config.toml
model = "audio captioner"
dataset = "notes from a synthesiser with random patches"
train_examples = 78125
gain_aug_db = 6
time_shift_ms = 50
n_mels = 64
hop_length = 160
input = "log_mel"
spec_augment = false
win_length = 400
tokenizer = "char"
vocab_size = 30
encoder_arch = "convnext_v2"
encoder_isotropic = false
encoder_norm = "layernorm"
encoder_activation = "geglu"
encoder_moe = "top_k"
encoder_num_experts = 16
encoder_moe_every = 1
encoder_expert_mlp_ratio = 0.5
encoder_experts_per_token = 2
encoder_shared_expert = false
encoder_patch_size = [4, 4]
encoder_conv_stem = false
encoder_depths = [3, 3, 3]
encoder_widths = [80, 160, 320]
encoder_kernel_size = 7
fusion = "cross_attention"
label_smoothing = 0.05
decoder_width = 256
decoder_layers = 10
decoder_norm = "layernorm"
decoder_norm_position = "res_post"
decoder_activation = "swiglu"
decoder_mlp_ratio = 4
decoder_head_dim = 32
decoder_fused_qkv = false
decoder_bias = "all"
decoder_qk_norm = false
decoder_parallel_block = false
decoder_inner_norm = false
decoder_positions = "learned"
decoder_cross_attention_every = 2
decoder_tie_embeddings = false
optimizer = "adamw"
lr = 0.00082
beta1 = 0.9
beta2 = 0.99
eps = 1e-08
steps = 9900
batch_size = 128
epochs = 16.2
lr_schedule = "step"
warmup_steps = 1980
weight_decay = 0.3
Rows from block 3 of the audio encoder of a small audio captioner, named by matrix and row number. Rows with one number within an expert belong to one neuron, the router's apart. Each number is 128 + 24 x the weight over its row's rms, rounded and kept within 0 to 255. All counts start at 0. Numbers have three digits each.
After each expert's rows are labels from the 100 clips, of 14976, where the router gives the expert most weight on average: "strongest on" is what is common among them. Only what is clearly more common there than usual is listed. The data: notes from a synthesiser with random patches. In brackets: how many of the 100, against the usual share in percent.
# router: router (encoder.blocks.3.mlp.router.weight, 16x160), inputs 0-159
# gate: expert gate (encoder.blocks.3.mlp.gate, 16x80x160), inputs 0-159
# up: expert up (encoder.blocks.3.mlp.up, 16x80x160), inputs 0-159
# down: expert down (encoder.blocks.3.mlp.down, 16x160x80, transposed), outputs 0-159

# expert 13
router.13:103081139150133097109049158129166102094115148143105157123160120109145126095110086172150111089128130120099106158124150129156108152104096150119145108113140087165126095159158119132100153117046163115126120115173145135133156115118164111082136118132165173128144127114142108146095130156114144146073150097155190154117144144121114146121130111110120149109101147130143105142142134149151152107109144124132113138125095116120148131109144131084128132122150123149102106125119133123158124145091130
gate.0:115121118158122097120133103133141120145103153107106104113143113118149136127156157131201180131171108152095122087121114110159157123066063122150106156099122124148092081149163122134117159142104138147128126124135151124173143105093147100138098094119159104105129110083139140167170106144105127134108146126119146126149174155157110156162140121083172119089156110134142100161128124107126153142130106076136153129136119143149117133143122105134129098132139149107142133138089121150128108154083110
up.0:138171121114137134139145157121114150109179115133153119132114169128136125114134111126068085103078136108170138161168152123116161113182204131110124092161135103123166129103091120140152093125137129126118135124134121109110104119151109140128138137127114124130105140126137119108123142112173106168146093145142118106094113145091161090103081127135099144159146165153084171126107108136126119102135162175098090113085146111108148117129144178109142127103142104123080130128149142127133161114137124
down.0:167104120104123128064142158126120144141070131139098107154100153069148140146128133071133151142159089144170110162113093068118152160122147141121131118129091124132175125117088095147157151107106122091162124135089086150104113133120168142125137137121107116080118097130100137146128110148135138152132097152132128145160125126135141116120116162153102116087164126134133169087170129110134126137154137137124130132167136122128152150153137122186088122129147150151134113141167154129127165108129111
gate.1:060095122189145128123111132153117105184110141155069109148097098151123129146139134126150145174140143123112114092089151142139187114116118129142119100160142117109101100127147100131113125115114133135124149101103132163147165088119161090147113098164072118150141133139120152153157100169071128116142125127095147140141112176123138104122143154117130128110119120138129133139123117179143101130142148133150119071161117116164118132098152104154152125109111100100152114105145149110121131083133148
up.1:199164135089085134146121112116136151072158123109148146118145156124139135130107132114110115108128119108154119170151087131092050146149138103136150145103130166143150156101122156123149109146131120114123134162138120104115076173126127181096136156118181125103095137088130093114120136085172120155121135138148099133117135094141115143142115127161126120146124146143135134116144101076114150120104110124089116160108139140117170140168128162132121149170157166146119140146125114115146106159153134
down.1:144159105134132106080096100075118124134090126138089120166111163122120129121120139105131148158106138155192145145104104103116096116146145132094127157125138099168159113125152145096120085157113108112129090122134103151092135121094125131119175149110101134118130131132160134160123086095112121151104109112126133134151135156137126131088154167147160078114121167084141139133153084104149118137140144093126128154167117164086104137155130141158120119105095106130133096159108165138184119119120164
gate.2:156125088132125122106133075099127137116142103139143168124128105167124157124115155097143157126082143164113171121121165141159153104150103135124138145121094083123139198114122103121123139128122156124146123195142164127120134133147124135104095132140104132119153129153145110125072131135126085135126075107116129089093147118130103092152107102152114129155119137082131107097128155097130139162154130106118177145117128117131140110084080173143091131089132095112153141160160164128126099142133139
up.2:156130095126148118107111090125131114115125096122132166131119129158118145132130129116137164130108131181086173099103142111134132077147100139160124161138101121121122179112118096106114118101109155152140107178162187142141153134101097126113115112131097132124153113167134129118095116120130088129108104099129159103107150132133128111146090086134124138132106151085151104096158132079133155141168143115098200118133138107128137121076087160128092124105132122105166130146154167115115139131133176
down.2:126103177110133076170118092151148142168099117142113032124053133145098145116105120149113144144158146118133151163126091194155128142097136161118133168118088143124109111119097148108126139153127149132104145110113131130121097111144080120124078137140151155127101148134121139104160117135092131117123108148116140113092115132109107152135196139135132123128122161134092129156147105129097117103118134140157171149112102126078121132106150120150145123130122125108172147132132145124123137137147112
strongest on: bass register (64 vs 22.6); pluck (64 vs 25); oscillator: triangle (30 vs 9.8)

# expert 8
router.8:119139110127147111126077166120164099068128141133125203142140101138138103123129115148140107115130154117148113115110128144136129130106138127120159121133123078159202131158134138109117115137095115074131135108144177107138079124139127133112151158112161147133098121132152107124098118140134098145101143151121132153138160128145070118111119112119139141181125132131129084142126124122139170099078174105152114158112090151142146121139147114092097165142155123179117126156096109133178124139123153
gate.0:149118127099106169094095158142139134142124180127141171138147096138109140120126134096094124138168149153111107114176152100092137152136184165118144129130104119138154137140139102120109116113143113133131118129046105156147125126154103116107144141092109122064114124139169122119123130132143141109180100142168116175141132101104086135127111176172165125130130169106074142115115119156104134129152125154106132102115150084126093090119136129116129126126107128106171139115133124093129109141120085
up.0:115147090163090161146148129124114163151123116154132130096129118089097127138120133136118121108077126083103131146145136115155129106154122132150102130144178144120109144077115181185145126124112147149123092149186097104120126135144139125115143119147142149163158090113090121107159160133103153143098129114102123091133100125097162122126122125136115124110116094151211159101141125149153094126173117129136088097124113165112131148130152183155132115135143134100100120094132144149095102104120116
down.0:176116128124114050128101135135093145160136134090188093109147142126098101127138145140127079113097171120120126124132136123135172130101155139041143109121119154131124152132149140119106132105111154123116130121141101117121102169158115125160136106095126099113180151116120111110139179119158103119133107104150164137096099134159164147170141112164128147128102102149133113144135136154090116130137135114085122110102114125148144143089103173141103124111164139168119118111147123095102142150123112
gate.1:099183117149123143159137138166102115189122145141138143113111082091083114121124137132111161133104134128129112097134150106123170089132114170103121183144165123125135119120141123199170163138113185155099111125100123152137144090105068120068142136104128120128150117122142117131140102102115126122159114103142154119122131147070120143124139115182130118121137120151086144143106125141116142173135138094136140118114146104141105124129157166158151114096127149109129134108122128136099093117097098
up.1:091149148143158096145103149141142080162101133124116133116127113094156098143129117153157149149119147155144126126087113138110139089124152155101164184133148089148166095152132120140159138151155144125070189103117164150158151123114137128079165135098141140137115132078163112147101086113144116106136151107157155105098133150136113120144097083092133150141120167134099105185104116128147155141098169117140126126093125118120144136157135114105134135109129126145088094118106105137149101150109134
down.1:083133119131129191115133151140156139116126170166120174151123140149147119125102164122119174176133149107131068190133134158131104116153101136207139170144148135139104090149144128146165082156130101127116116110115155111171142152125141123112107134156115166105106125124138187108121106139118143101132118114122118147134122112136092118111100121078137098136151114113124121101114150096144159162096125119096110145161144136142114125130115079100130143148119132102156120086139123105148123151100148
gate.2:123151101115094156165142076130146133110167125115138103148146115098095163103139124119115171164106125134166117111148103136121112145149137084121101125116093141139114111125135110185149120113153132133134143169141134139140136129103124139075104143134139137162151144142114085151160118109143139166171117115130142124083111121152111153145145136128148082122128083103111156147167132137171138156135090108108115098094121121084105104141132121185132131128111156076122087115121145113061081136106157
up.2:137147121114095174132167132104135096101147104139149133145125102086078137094121172111146106126124137134148075088154088125151138141106090092117123130112125141114152147170128108123087147115123169127135133136130140097136148104070130130116137168133163138175143154168144094130120150122124122152152108111135173084150153118151154154113116100156124113127146121111136137115146099125127124148154120172124100091133122108088160113067126093112089132148130159095178105132110158084110116134101140
down.2:152150154134136070130116136138095114151112154116174160133130142111145102163117142132134153126148195165137145121133111134107113121150136141058133151120126154147112197139129162123118105120113151125117128132106128135142110145118116097131115103124160088134136098150181124114105141096107097137133133156147137152138144158126161152121140138157105157124121090131133155161119141125072130127106116141107092104098138131157158097126127113122111136125138167203134132077143112098069100113132072
strongest on: pluck (70 vs 25); high-pass (61 vs 20.3)

# expert 14
router.14:133093126131107119112079154134138129114166157118158155117140151154082095125164099151113119100116095126122085172168166095172134117151175093114144069117141113124147095119121151153113133116113080144124135085110124103095080108153089156149148167152111132125136145103128098170095178140119141156126143104135159118162098142142138101130119114174158125127126132161165111149118143123140124110098153121111110119150111113170128152129143147121150125119140130157091109093133109128173146159113120
gate.0:145104137131113128109096139116158090114128157107137150133110121118121116081136132145142098117106137116181127129140114117112133085150141107115136112090068121120147140106138119141129129164178111140144116124177184128093112143120067168148123116139126105076127127135121123158108145083126137116129149106170169116129088127138152091162160131141154119109113141147124111117119107100170126130148117173089163143104172109157106128121063091148173118083142137111130112121106135178144156126123142
up.0:106152115104131152138155125146107184145119110138149097136147130154135134167131113095108150151150118108077156117128110126138155137120130152177100131156168145136144105133100143101151140084089145121125134138080085135159139104137180110114129113120108134160135167144114157094158119158127123133123090151102078130122165138113106155064096149106118128134144104100113168132130165162104116119146125084163121112143114153098134113139176154109100136175110115133146154110144117070104100125159123
down.0:101103108116159105136137107125102134113108141168140116173117113120101088135153136113132135126144112121134146101125141114125071149154098126131164184138149146121148140122162116134157091128118176142058125100126158143129116139137096139105124095143116136173115176141146097111107120165095155159151120117098122111115140128125142141121088142135137121122131143144113101090145137147183195084124118132130114126138112133149179136167098071152127133131088178087125098157101130103121094118117138
gate.1:145137095106153146135148092173136107129160129121102117106102117138171106136143112136122103142165117110094127122054117138118148153129136142106132142143151093139098106163166150096147093124123139145122150114144169110146157114089118149114105138174072116185156099095123138142116098129088121145099136125123125130158105106126119124104094093145099147094125156161116116112184145124113151115148151118081156092159134126130142141108172100165089146151125119129134129166161122107089133118170119
up.1:101135157168078119137121176123103160112113108143119139174163126146113148104113140115132103146094149129154116133195118123129123101114116141185118110121136161096153163113074095138142162160135140094133106120089100135130109145183165101118153116090184144081092137149131161093150154139144135099140106134107104135107158161107119132145150163108123105164141094110127129148116120133124108133113129124181096154117133138131103113127123157105125118103162123149102143107084130159159115143119119
down.1:144105100111109148131095149103175113117114146119120128098163118093131134173149087140130137131108162160150109123089118112170147151083160128146151092110131147165096134103112113166113167126149125090155090095120086146133119173123136125125095170131160126094151100119106151151143111127179108134121136129175187141152099097150153111117126117126083091086148148138117134120121139142159072144116137107131116133171161118120150153106145136109120113117106165131132162124142158123125164122101144
gate.2:158076086116122141100089118078135098101149111112155171128174116147121135108132147144128111130121140119119107126126148127158081103110159118118132120124095124115148180104136105141092122143153126134145127107189142108115133128130100148120131108144143135089130120091135107125131143086151137120127152082117187113115112118147136112156125105127112118125103137134121065114101138101131143122135171120097167166128178108135135125111077115181144131089177135166124124107077119161133154096123090
up.2:080148178141152136149148147184113159134109144170130110110079126117130133154119107121095121139110131104115123104112122133139155136139103151114130179130146150149128113133113138103162128094089139124105151103081111145142109120128151104131147122111144157156087141152155147099128118184166111142107114147125100139146170120102138146056121147127122125171109133107113161131136147155130146150125114124185092105130091138104146149163182122087108155158086108126140135123162106110125072137138148
down.2:135099128121157151121179161121077158134126157124103088167162097143078115147128135122098145112140106098125162127121121133131120179136124102130137147150146175118134138135139081141152120104125139119096126113093141105142100127127116148121099112153104131160132167148119142104133102128111154137130106110103132100104135113117132145098112163085164161103132127129076099066170132148136196071152118135101123129145116125138175175119124121149129133158099126115140116193101123105128118122097108
strongest on: swell (82 vs 25.1); tremolo (64 vs 24.9); echo (57 vs 24.6); triangle (35 vs 9.8)

# expert 10
router.10:149126115154135125151116143184144113154113128104121125169141124173145146137107163119136089150064152137100124102122085110155114063131137159147117117126130152105127119137128110119119110123183115127135105123129145111161157093164104140112160142099121087117102146161153177127154102107161121098136070167142148123104163105149164142174154142113140122162110090136133155109129094144144147119167133131102151092075133126128085117123142144147117102124122166107140140128130128141088143085128114
gate.0:139154128150147114114129127092089126099133120118133123104117163124122076125099084142098153137124137155113110123132145114128116115144152150126159086172119110132108118126156131137131136106107123146147130141102140160144154135121120143106124154162134171118092151143102111153129117089147132194109103120143113164132113119136093111152154180130124150120122095134160128089129161041134161149128103139137190148165113121085183131131079155074085107139114121151100147144121118122117147110148158
up.0:136121116122109147150151087124129125128119127138150095121113127120084156132150143108169136112157131101122139146106100150143161162116116096126145180091105192201158152128116145110134160106118138120125165122119155089122119154104118129119107157124122073152174108176149157138117121121133124076132151089130123108131152165108129127131125127133142130109139114105147106139133143113121128115111141118123112083095127132126188111122122146168133127074095124108152064170092184151146130139135094
down.0:139130119153134128115143148113167119124138141143152086132134121151101130172142144148159167141128105141128124090122137103134137158120123166129148121122087118135129136088124066085172093139082149125125092119099108130128130178145119182081171126138078131151158188087106122117177142165115102125128104105117123096096118126138157133070133123124111100154109165166167119174158150111131124139108133148125130131108140166132145162145123143138116153095152164105158128147114149095136125124117143
gate.1:112144111122117137162111085161128178148085117120096146115118161108098118116160102130121163110104108138134135121149150122132093136092119114130165164155125149131135147114119110145109171093149084124117183193161117144147090119128101146099142146142123134154135135157132103140073142141136179134101118053118167115129121124152138107125114157128096070127151143112170134127169116133128110132147133098108115132113102159154176112102089156124132121098130091147109116126105117148171123127130146
up.1:129135107138130128167136090151136182152114114138116141141084160115109130121160095125110141136098131137108137114126104111138103138116132104166149154139169135137110141149150103173144157078140090139105124168159118158154093117135102167106138108160119105140142155176129130142097158100165157118147121095135156140113136108126153104142139173112148095143129122129140173105146090115163109122144128094113122120075122106180183113102089152160175104101083133140101101099117108150123143098132139
down.1:119123125150156109173112129140147095127127194153111127129127106149111130127129104118113115149123121106117135119122136113132145142124174110127110135125161144139142111124174158167138090163155095124123128140155153128086075112112132099092105121097110203103143113125152142113128120140093152129128158124141172133166155162149126147145152130128128121116137136064145117131120075111054136129148119073132134152133099142097138129167125181119134136130140129088118152150111113125161086103076152
gate.2:147097150142166102125137116160103096128126127148111136152087101158146114149116152139174155105119145148126137125068095152091109108128114167135135146116101149121116119140159146066174137133125114101156128066077122129138168138144143106132140106077114125120102093108135143122145124126115111126121120141156099120118138098133134172128126116118159170131095161167123146138128110088140116166140120108137116102122150081081122116144167068112143141125112170111170158121149072132101138115116119
up.2:131121116113116144129105116135124139082150075092133075143138092113158139101139146098109133138150135134191128124153128121133144111147085093113112154102131148123105105117101138192155065193103142160146131153091108099114134155121098091128101130170111120114130095110128162125118140106166107136127130138105101127142128150123138138142152136133045118121183112109151105140146120176120149149146134146114105138158154115104101154142162130119115135153152137129140108090134140135111155148132085
down.2:146123081129120124125132126113109074148121156138133094125093127169170124156159154068145122160091127168143152122124136090138109118098163144134116129121093152110096116073148082107154101194115123092112091133162152085103142153174104116120138141127152148134104137087105109110133109150122088152145137109130122112117103137119142120123141152140077104116141123155112130126140129142107158112123132121093117151097103141185164142103113108147195140137153148115127136134101137150117109138138166
strongest on: noise (93 vs 10.1); low-pass (60 vs 19.9); echo (60 vs 24.6)

# expert 4
router.4:117118159109158136149086145140137142166135133121100180129123084098131148086145128198122100116156135097141105108116117155144125125123055106107140156123178131133109117123078096167161142124095140104131155152114093125129135135105140101148151146157137134150131107126092092075101124105130118137129134144092096134149134135115134144100124158149049162111149137125146110112150122116120158131128106104148141128128149133122130186133173090116148132125124145138117110112136142148114101180140174
gate.0:136113142127125155136094138116100152166109152175154131136100168112135125132143108127091118113095148171120154114097166141127122176182135081091105142147166124105095136127149176123125121119148090143095150129121128139123107155151095128159162139127126124078105105111149134099084146121107148114117083109154127138140110115098127111158134132155109108138107104124092140129128138104161115149126092137094158116117133144110145145177034143159164129113129118133105137148174150130128170121137150
up.0:109106147132136110126113136122126134170082161156075119105093134104163096118153127156118115121147119135118180088107175142118118123146132085129169092148154112096072100110169112155131144126122101162095179154098134138129130137137148116141152164148133131116106124117110110142083141125134115179170129122101158145118126123131120091135137161115108113136124142111101143141146127094124131179143142137127110121118133137142126176152079094103186135126111144098084166146174130139141133106147172
down.0:121083117079097139152130128115150155109118136116127128120148097118118108120087142150095137145142159155124121136114094125135120147091137194112109158147142108137150105101126152125138159124157105136153125113148121134155119115088110144183132133135194148117177099092097158102181092123130129132171115167125086100148137130106127122123140166115138081115140153093119160090139107145112174163106099162125176122148169133089140125139138165149139086107147144116093142125149111113141140123128144
gate.1:158118136143118159166101117115109114159097171115160119156141161114117176116147108118131119134143148157128102176148139090100065113107093118119130153127158134150124124130109153098127183126141114092136152158136085097127126180129161132146160110152098122106143152113077103107129133163149189173161143108156102112068110120072141149100121123138116134133152126108110137154110143145126115107142095151139108140101149140147134104118132120145166148115134152160123129094132145092114113162126160
up.1:088123110129161117109156149145146143106157093143100130113106105149164101141115136138120144108110133132138150089101142168144177139133202111139098102130117118089137125135128121152121076145114136130127105079125148142134124080145103136088111136121143114159096119142183177117133128088110073076132092143079158139172132165169094112134095156133122110149100133149119130129124142151126138187110161098114130105157110115127130122137128140129090126138116117117133122180106122152140148105123099
down.1:111106161132103117094102180124137124102152112106143107140157123169084133100120161146186195114123127113139107081166142177114151101121111065150115125102173115155116135144111114119155131094133123127098146113119143170171121080138113134142144104149156118125114152102115140149121148102125116128143121105121164143101119134088157111130148123085135118137090114145139141152121141117151131104058117126088154102095144069122121113113139109098120139102114147120098142138098152153131150114150118
gate.2:162130146109137140109135109098141188110102157140094123097144109098143142136151136117118147135135143138106128150138149122143101111124139109119152162083086153137122152136152095113140161160132122097110145184136127100154112131140141106124157153095118149132141130125151126084101139150136130150099133138140103113111112101162132101100133134109075109124173155103130144101125097107093114084136109181129101171135156138127093109151153111103135184078162179111117099137171114096155147169117167
up.2:085129080154131117200141147176095083146137147148143138145092149132131126148128127117151095130125123138109135106107122128119170149119158141129102110136166094107130109120118156126114107092129115181118130082123160158090128130125116149127133146163142106138123107116115147166155108115094128116158129104123145137147140157104142146152119131140185140097092122162090103124140148142154111171137126112102125082095083092118149138127127135157163085153128112131145126117094138188126109067148100
down.2:095140140130123127093100126133117144118152108172115128132155142142086146114139159173156133117134164120132098085180099151079112128101117085130110107158155146110115110156126138133132156104142081132116115114142142165187113143107083127141144129113126134118136145102100140108142149095134091141178170135121179135102172124107104098141130146106143106099093136102147134137127116114117119123074091108130167117145146105100138084108102104133116126060153166123092140152152126134152131125112166
strongest on: echo (75 vs 24.6); pad (55 vs 25.2)

# expert 0
router.0:111114124106092088087105163090147107077139123101095128090118090131148121131139172140131087107155109085125119144133146104152126162130156125133150139136094139147119138138149120125122130119082166130141130093128140150089071153109165114142113162125147175135127143164135128161111135127112134174094151130070127140204118129139100099141128138104166158168133144125154136132131128134126099142085146123133074145166101116130166110102169126096158129123127117137113109126125135114169136142160129
gate.0:140113152094111085134091109100132119095109152088110092104163126157145124129140145136145146127183106111127121102127135122108122155133155107113170181166107148100095114120159114124160111125102162144139168104150108116101113155113160093127131155157140161155132144111092140178139116142087125158121152129100142160173090165137105109129133104108170110192135151145168132139157164118100114147084147112104112153141152114120158105105128095129137136145129115170074122133117109111142130130114135
up.0:159103155109120091118095123109143132083117117119145111104169134160134124136106130145134143119123121136151113114103134098108090137109124142095153170135091150097136131118164104120114125156130165127109170125142100091101133147159163063125141148144113170138129143147082132154101140158097166146096141115114140144157110117158144117158099095116176100180139144140154108164141156087102102161070139109107107183141134118134149136117093114119114132156131140145088115146133108076156130138112156
down.0:128130169111086085156141121127111146132169152186118114147144115168112087145121109145143136108145149110130087127150109082124132141137148136069107139111174157094161123146161133146133121130159085122132143128105136148134127145133089128077143135087097131106169136142137170111189150146134133118119120121126139171114161128151095169196142134119148110122129120092109170098105079143105104137136126104095126137133099099149110148122105135133122116119137104087106103168117100097142121120104118
gate.1:155140137064080212146113092111134160128102126125135136125125139121110159127109122138126146108104141124137126141169124123109132153127117126146131095134147116178123132100102103114168150110128149095136152123135131103101103158153138094121119107113099128115137164092127117067091142177123142159117106147109130098158112110170143138122103127160070122147150094104148141149155138094121134074117107134148128140107142126108167149128130104133089155127126142146105147147142124182132120139080187
up.1:134139125149177122136143146156124110126148132172145121146158157107120135154161117127138144133127098131105137099095145121131090112098085122098127130076116160087141127132158151114089127156137095126094123166100108139143148086122121152150129132151130114130117069158120141142158127115148162092137159076150106123090176136062117150146114142150140138102109111155143103097113101126142122170149160145123130108100121124117132159123076171139167155137155102122148131111142127113112125096196088
down.1:104157120107108140124110119154147168081095138165141157088125124124101131150098081167173128095120113145117107130144154121109129125107120143139094123154098103119125127170075153096072175144113119114130151082127112147164116159110128147113120139109133110106153137133119142120165168121129135154194140151139114083110152109103131111133146125103138143063095131137141133069134122164113107144109128135124152129117129122143151115125151133128106106102087164165077121111173095103128154135110119
gate.2:141124107160126131126135152153139121163141139100139112135136108143169156149163129104129116121123155180095172138134093138106117109101106133159166149173113121150126107155130117147196118144131102139181120105110129179154096088138112111103129139110153119104117117116136161112152137075121136132141138138142106148177092167075099127149161119122168116156110100092119127123155124155117099116120082154095126123113105123095104088147107141159157095088115088109107130146156157129115149154106136
up.2:095150140134127128138121105119120113113141090161137144150107152092087086112112141143133142129104104108152080112107147131155147119130154153101094103082144128077145159105148137118075125136139150130085134151124155078127177146109122154148121103161104106133135136151127107151124097167146107105137125126122131112091156086172144114113107137125105155118146142171110128116088129113129150135160175114159172122123135139167140171127141104117106163157143158147186139127107066135111126101165115
down.2:090130120117109126108139153163162120116116140106134095092100127138111131173139096122100135162137142147132136132122095114105094127121115125106130073117108178110133124101114065124111162131102132149107109108093128126132085123130109097120128115143157131144115157120137146139110142158162105131101174109139126094127194143138148162110140141125150135144175116099124124102150136142186146074145101152184140133107127172100101132147153124107159139054104129126144113086118153119138167140121099
strongest on: pluck (99 vs 25); triangle (34 vs 9.8)

# expert 2
router.2:106142147140115127121147145130142119132144116143138134102121131076135103104151101126132076131190116129110147120140159112111149128130150127150098106171172144109135143123117151074139158139089118109137136122152095129147103147104137136116142075124134136156127127115135149137104108177101113142166163096144124158144108168103133107096111123110131085075109155143107093156117154180156120146118137150153128105184113197132099091131120122114104152135093117138138181143122105094140122071126111
gate.0:113100118113136133163128133122092095107120118125114164108100149097123079103125119118127163204139116154140113141119165126141103144126131136133171093149125181117096086110153121190132125133112118194151097127108101132127144143102116144098165115147137151110167104148128110137168076116183125149119142102152086173106110135136105116125183129125155099114136128150101124121118157137133106144121087121154123110142121146159125148118130124124147118118136104082164130132158120106083134100155093
up.0:104091147109116136129148123152085098116117119127099146107101145103137078131128114118122169201147131127148109151107146135117108160132130138145143123139108173112115077128148125158127111117094099194175090106125108114108143159107135162099153103137148136139180117145113109131166064130168119154132157109146092162108110134144108114131167134125146097115143144153100153118129148154141092155128082112133129113161150142167122130123128089123145117113132113090155119131120126120071125082141104
down.0:137113111147136134101122146131081158064156114088110175090112087154137147076135128136134082095165128158138094160141117152122144163149116115121127119149156131078147122149105161126112170111147137111175167132141151173174155109066121114131130104108176128111139090109127139142070120114131132108124140157137118125117113115140111097145126166117146142082105123100130117145093125132123148149104140162146110098115122118140124104149120167121119109152135080129133125123132120146124174146165160
gate.1:123131142165111111118143108161136122143143181094135117101104107107130132123153107139116111133143114152075120131118134137086119122120117143137124131135176139160123098176195122128119165117135106124142109125116141176143113161107119116154159115120131122094157101125165150130118107127183094100126150082168180138114169141117173137150145118104153116088175126145154131124088137130177119158126132138142088121082096137122103129118098144149145069111117157105108151140146086090109136154136141
up.1:135098098140131166122128179171158137126107123076109173130124161146136101109099167110091119133126111122131119110106064131092111140144121085119140103135122130114115130133148136197127099106115139169136121145130121127140145098119102091091214137144126161139102155122070090146143124111105136146143136154102102137112152081129128141114121110144108157151103107121138138171165127102108139146151110113140138132165110122117133144103168104160138154167118125094149123123162154113113123104156110
down.1:168085104102103124135135151118116134155111132173118155127141135062156105166109123127104125101144114127127110094130134112139116147092108156125094120113113105135148122143089131161161132100107081076183144120156137134092109135135181154119104158137164132119140118083096133132121149117143129175163113164151074119175157122156125148153163132145108125109161127122144167061131101159119112123140174136149140164118126145139136165127153148158125109125115131123110155130127143140168132154147104
gate.2:165137134148136123130120126159166133167146144134134156170115131155109124103142128121113041122117148114121117115111122127125120129133140126124127088140132116126130139131152120117084143129147060160144091131140088114146115118133132148097133138157141122143091160111105143167136170135138153129196114118104113138102149104117175092152098137111150139131127102155173156133190092094130159117139135132108169090106108127119162133151128141140150149118052127109104175124150133093098141108112150
up.2:113150129135144120164066102104077159101119129105057092112150138135148125175096128135095154167099157134110089139150146132143093126141116120143135127154152125125077113098100108134167117143120153121112107130120126117120134127124124089128156117086116153104121151147100117107152084114159142110144142149119161150143112148092102107126177189099097129158089152115076131117102137161144158154113152115127129102154131109172102117140123122156142110115148171158154133116126115143159106110144137
down.2:169133178158170127168101157110102093123163131143155116103107118111140125113177137127112122162108111076160167143116177107129139123104179152144144131121109122140152149136146129128153116160135137105131174140104126108102147093152146091100148102139147064169088162159152136134113158127146144131087085134135133116091133111131110123125112079113088155146117105099143121154090109147124135137140162143111101145121111095167104104119140093146102143156146132136117139115094140100108167104132113
strongest on: bass register (82 vs 22.6); detuned saws (50 vs 10)

# expert 6
router.6:144114156102118143114138114119157153116102122136122124117130118109103167102152121127140102115144129108141168112132146129151162165103103143137128181126146153141152091124097137115133157122117106111113140130134161110102096091124178116129105196098137133198134108119142178152122159191072156113148122135108123132168124164141146110082085122145157084129146158137138116141115083151082112106116125175126069108121102157131133117139146132135095158126092115107120103143109128131156114138109134
gate.0:125073126117184098160178107130151106086131137084098129123121097169139123099136116128137171132133108128104180100100092157135157127123120110138141127164123120095116091135090106132123115127143154139124170155098173136123131098123147160127180135107101103132126135128129152154123139115090113096138129150100127107142166132150104117125115143117159111153162150184156134145134114152118122124107121082124075139161084131116092132111153100145080107090149151129127139130121068143124156150123143
up.0:101101140084132098181161132151121125100170127082087139120133146130153099080154145138110108189182122134094193093107113159122143121140156085133137116150092135130104094146131135137118119124100125178124117122124151142110124124087135192128086129143091113143121116138130161183129098109126137125126160132111116158166122138154103135139121109104184140113123132144138117126127128136102144098121116099078102125145076122114109088126120099126141110151118137117124134128150126145084122104154150
down.0:159076154126078119132092107137086152095150154102140132094144141151150131110120165115120110131144164083094122100132153110098186162102118136181140153137120145107099148116114140110108134119110130118147136056125121143176141128106143134088095096134127090131145134121133143128100162126139113137140097094169141125118119125103119118125127115121118111092099112179093123121094206123139142115113103136138153129115164140147155132103090101122128101140113118135106153128137122126116185139139076
gate.1:133123152141127119087055116107108104167175127118151143176111103135190082116148163112162102113123147138118121199095165121152136115159100147123125161148141170127096116133172128105151092120126095117138122096098102171122141117157148126169125154116128133124162136110083133160145109146107157100147112136150110117141090116139108118143128103156122120136067139163133115126108133117132143162111144137131151103124114119095122108132126122119150108120092181134133149133177155135104147143108114
up.1:093113150151143136131151138122122141121137131156115158138137109089104111118099138127122119166118107185186140143140122128159143110092117128135082118158124157129116158148177123128106149141135095126153099128114117112149195070125154078163101115163089131137133141141090093115118106156091162147091102147110134088151117122113118129126138143101131105129140155110145116153172149146093151163114190084152119113121136134154154141146142143100140078124128151131130124140127176163142115154086126
down.1:136158125110113137068144075127143162102113129134121125137116172147099130159135167111132144163138146117153157121172127089125159117110132114170151113103098110106091097107139117091119116161100133136139122109130109135154100106132117151131139158135111112152132122081115089149174145173140134104143144175122116121146148143164121166111066118110100091109117114125144113141145119095166096143143097122165104110132099109096133154125114105087123117149109122062123166106086099156108108129115102
gate.2:148131140152157095142131142167150101115164113155116147131137143126121124138091116144155131114120128149190122113147081159076132111135137165159121149157122120119085102125160164105106099172117112130155083129148077105118163116134135123107104121138108128140124107091130134125122118119132129164155147144136134174106111126107116130124152129109212076161130148121141105154138131132116158102104123162133115156123157134061088082138146127126087105111127139108128148182140119085110143120100112
up.2:141134135150159108146131175170125100130165088133134131157121146137143134113101096138139101095085131128148129076129086152080141130143117155179102111139154153101090092097137194112122070157116073112139100141148086114088137132140121151142092098144122104154094122136124140138138142121113119156150157124127141159098101161114159111131121148140178066140148122148167101144138141145132123113099125157128121131146170163081132112121148119133109123112147131138140135150130102120132143107112092
down.2:101123140089099124121125103125108154145092164121149110100130172141116131158102150136085124147144169086101111118159121125098173199140116133126135142146116160134103086136092129141114150154152122136112126110088100108123147137107177115147117152106169130059183094174123126162138095137137107135163119151136132151142138137096132122131144161141135144078123128140106178102110145135111146108124105111130144123132111116148149145127111157141115121126119142165084150119151127123143165145092061
strongest on: echo (60 vs 24.6); harmonic FM (57 vs 9.8); oscillator: inharmonic FM (37 vs 10.3)